A small class-conditioned image diffusion model, trained from scratch.
Training: 25200 steps, batches of 128.
Rows from block 7 of a small class-conditioned image diffusion model, named by matrix and row number. Rows with one number belong to one channel. Each number is 200 + 30 x the weight over its row's rms, rounded and kept within 0 to 999. All counts start at 0. After the name is the row's rms in percent of the matrix's.
After each channel's rows are labels from the 100 images, of 14976 (inputs lightly noised), where the channel reaches its highest value: "responds to" is what is common among them; "lies over" is the class under the peak. Only what is clearly more common there than usual is listed. The data: pixel-art sprites of 400 made-up characters on tiled backdrops. In brackets: how many of the 100.
# convs0: first 3x3 conv (model.mid.0.convs.0.weight, 128x128x3x3, standardized in use, each kernel summed), inputs 86-127
# convs1: second 3x3 conv (model.mid.0.convs.1.weight, 128x128x3x3, standardized in use, transposed, each kernel summed), outputs 86-127

convs0.103,076,229,164,215,143,189,215,204,223,213,178,173,121,220,169,178,173,192,222,215,173,202,171,214,157,203,207,228,162,220,227,175,266,201,202,197,224,220,200,198,249,221,206
convs1.103,115,211,214,175,232,211,230,189,164,231,205,251,146,169,211,193,218,224,183,231,172,207,170,206,224,222,198,213,228,219,223,203,183,185,159,145,175,155,158,262,201,225,160
responds to: yellow (29)
lies over: sprite (41)

convs0.124,070,223,161,195,139,207,183,202,214,198,191,154,177,146,183,180,190,195,142,189,159,173,185,123,224,209,185,183,184,175,230,194,173,218,225,189,203,175,216,202,230,201,199
convs1.124,116,233,185,246,192,202,192,164,226,181,217,144,186,183,200,201,188,101,213,194,171,196,202,153,197,207,179,242,187,185,235,179,200,163,149,201,215,206,181,175,203,220,250
responds to: grey (25)
lies over: sprite (62)

convs0.72,065,160,131,213,192,209,280,168,152,161,191,221,187,287,171,136,154,206,207,222,232,199,194,189,152,176,214,229,239,183,192,166,187,175,192,213,199,238,180,195,239,228,222
convs1.72,095,209,243,221,164,206,97,230,184,195,189,204,200,171,158,208,232,228,201,228,148,194,162,189,176,164,229,114,203,152,202,203,216,222,222,221,209,197,176,154,238,154,189
responds to: white (41)
lies over: sprite (74)

convs0.41,130,181,230,182,170,199,175,162,227,200,181,234,275,255,221,231,203,217,219,228,228,235,197,228,206,219,219,202,220,172,222,191,222,190,163,193,235,162,213,230,222,182,218
convs1.41,106,185,144,190,231,196,202,181,191,126,205,186,166,176,207,212,226,203,217,194,226,189,244,148,192,232,219,230,179,211,192,148,171,134,176,275,192,210,180,170,135,222,203
responds to: large (98)
lies over: sprite (82)

convs0.42,133,220,148,184,194,183,187,219,232,195,152,156,226,173,224,184,247,242,188,232,192,214,202,227,197,220,179,185,214,186,217,189,227,207,203,143,194,152,274,164,264,197,174
convs1.42,059,210,210,173,238,198,222,175,173,191,240,212,211,187,160,186,184,191,219,208,198,175,124,189,211,193,207,218,185,169,170,210,224,203,215,273,150,234,192,198,177,164,254
responds to: large (67)
lies over: sprite (60)

convs0.52,108,181,199,179,120,174,179,161,168,187,179,244,232,158,225,157,211,216,185,232,171,220,265,197,232,165,215,230,187,203,188,194,240,188,248,267,203,195,193,219,190,191,155
convs1.52,093,151,178,172,250,164,203,209,175,187,171,233,222,206,224,196,199,180,221,184,259,146,166,195,203,158,211,251,208,237,224,222,247,219,255,229,198,215,152,164,255,173,240
responds to: large (96)
lies over: sprite (90)

convs0.79,125,204,192,182,192,211,162,196,184,174,196,155,150,144,128,176,159,129,199,200,120,170,205,211,172,172,207,171,178,201,170,212,202,206,231,190,204,204,182,182,185,197,188
convs1.79,123,156,169,182,243,186,197,195,161,215,212,197,223,206,185,213,218,171,216,157,169,181,223,214,228,172,205,151,285,221,189,200,230,212,137,219,176,210,202,225,165,220,147
responds to: large (78); white (32)
lies over: sprite (79)

convs0.110,076,219,196,226,247,232,195,215,198,157,213,198,247,218,206,197,114,164,238,151,213,212,217,235,190,193,231,203,161,170,211,172,227,181,183,163,159,231,231,174,185,205,188
convs1.110,085,106,185,194,196,207,220,190,239,225,192,163,204,268,204,229,253,205,204,192,243,208,178,245,201,201,180,174,196,169,204,196,179,171,149,203,234,156,215,233,202,211,213
responds to: orange (25); yellow (25)
lies over: sprite (69)

convs0.4,096,213,198,203,121,215,147,181,217,162,182,214,151,224,200,161,178,184,182,191,208,191,203,178,215,159,208,174,146,205,201,191,251,201,193,229,239,168,230,221,169,200,227
convs1.4,097,190,221,236,185,202,157,238,171,186,192,143,196,170,179,184,177,165,204,163,179,126,180,202,169,211,153,202,283,243,182,219,141,170,181,170,246,177,180,232,153,242,182
responds to: large (72); white (57)
lies over: sprite (52)

convs0.46,109,135,186,212,149,201,191,213,151,208,289,248,247,192,228,112,172,191,201,214,180,244,178,177,185,178,204,213,234,199,239,200,207,192,183,232,184,187,187,215,177,194,194
convs1.46,104,264,142,155,232,170,216,222,215,194,163,212,184,207,255,136,213,169,241,153,243,182,140,161,189,223,161,213,232,220,218,177,242,245,203,157,200,231,166,237,153,232,235
responds to: large (95)
lies over: sprite (71)

convs0.74,077,193,203,143,221,207,194,107,174,166,231,193,196,183,197,217,221,143,220,216,260,197,201,204,223,166,226,228,225,180,150,213,194,198,233,172,189,197,180,212,174,208,198
convs1.74,083,146,179,247,175,202,114,209,189,186,185,206,168,138,178,153,171,164,199,169,140,142,169,203,194,151,188,152,211,177,163,242,211,184,172,189,209,176,158,227,202,182,211
responds to: white (53)
lies over: sprite (53)

convs0.1,114,196,196,228,171,216,209,212,204,180,204,205,220,197,209,188,187,208,223,198,206,203,205,215,174,205,219,193,169,196,182,205,209,194,168,201,201,342,189,178,168,219,170
convs1.1,211,210,176,214,215,179,213,201,213,220,192,236,184,167,211,203,197,215,175,219,212,247,230,244,236,206,188,171,219,145,215,211,224,199,198,192,198,266,194,235,274,152,192
responds to: large (100)
lies over: sprite (93)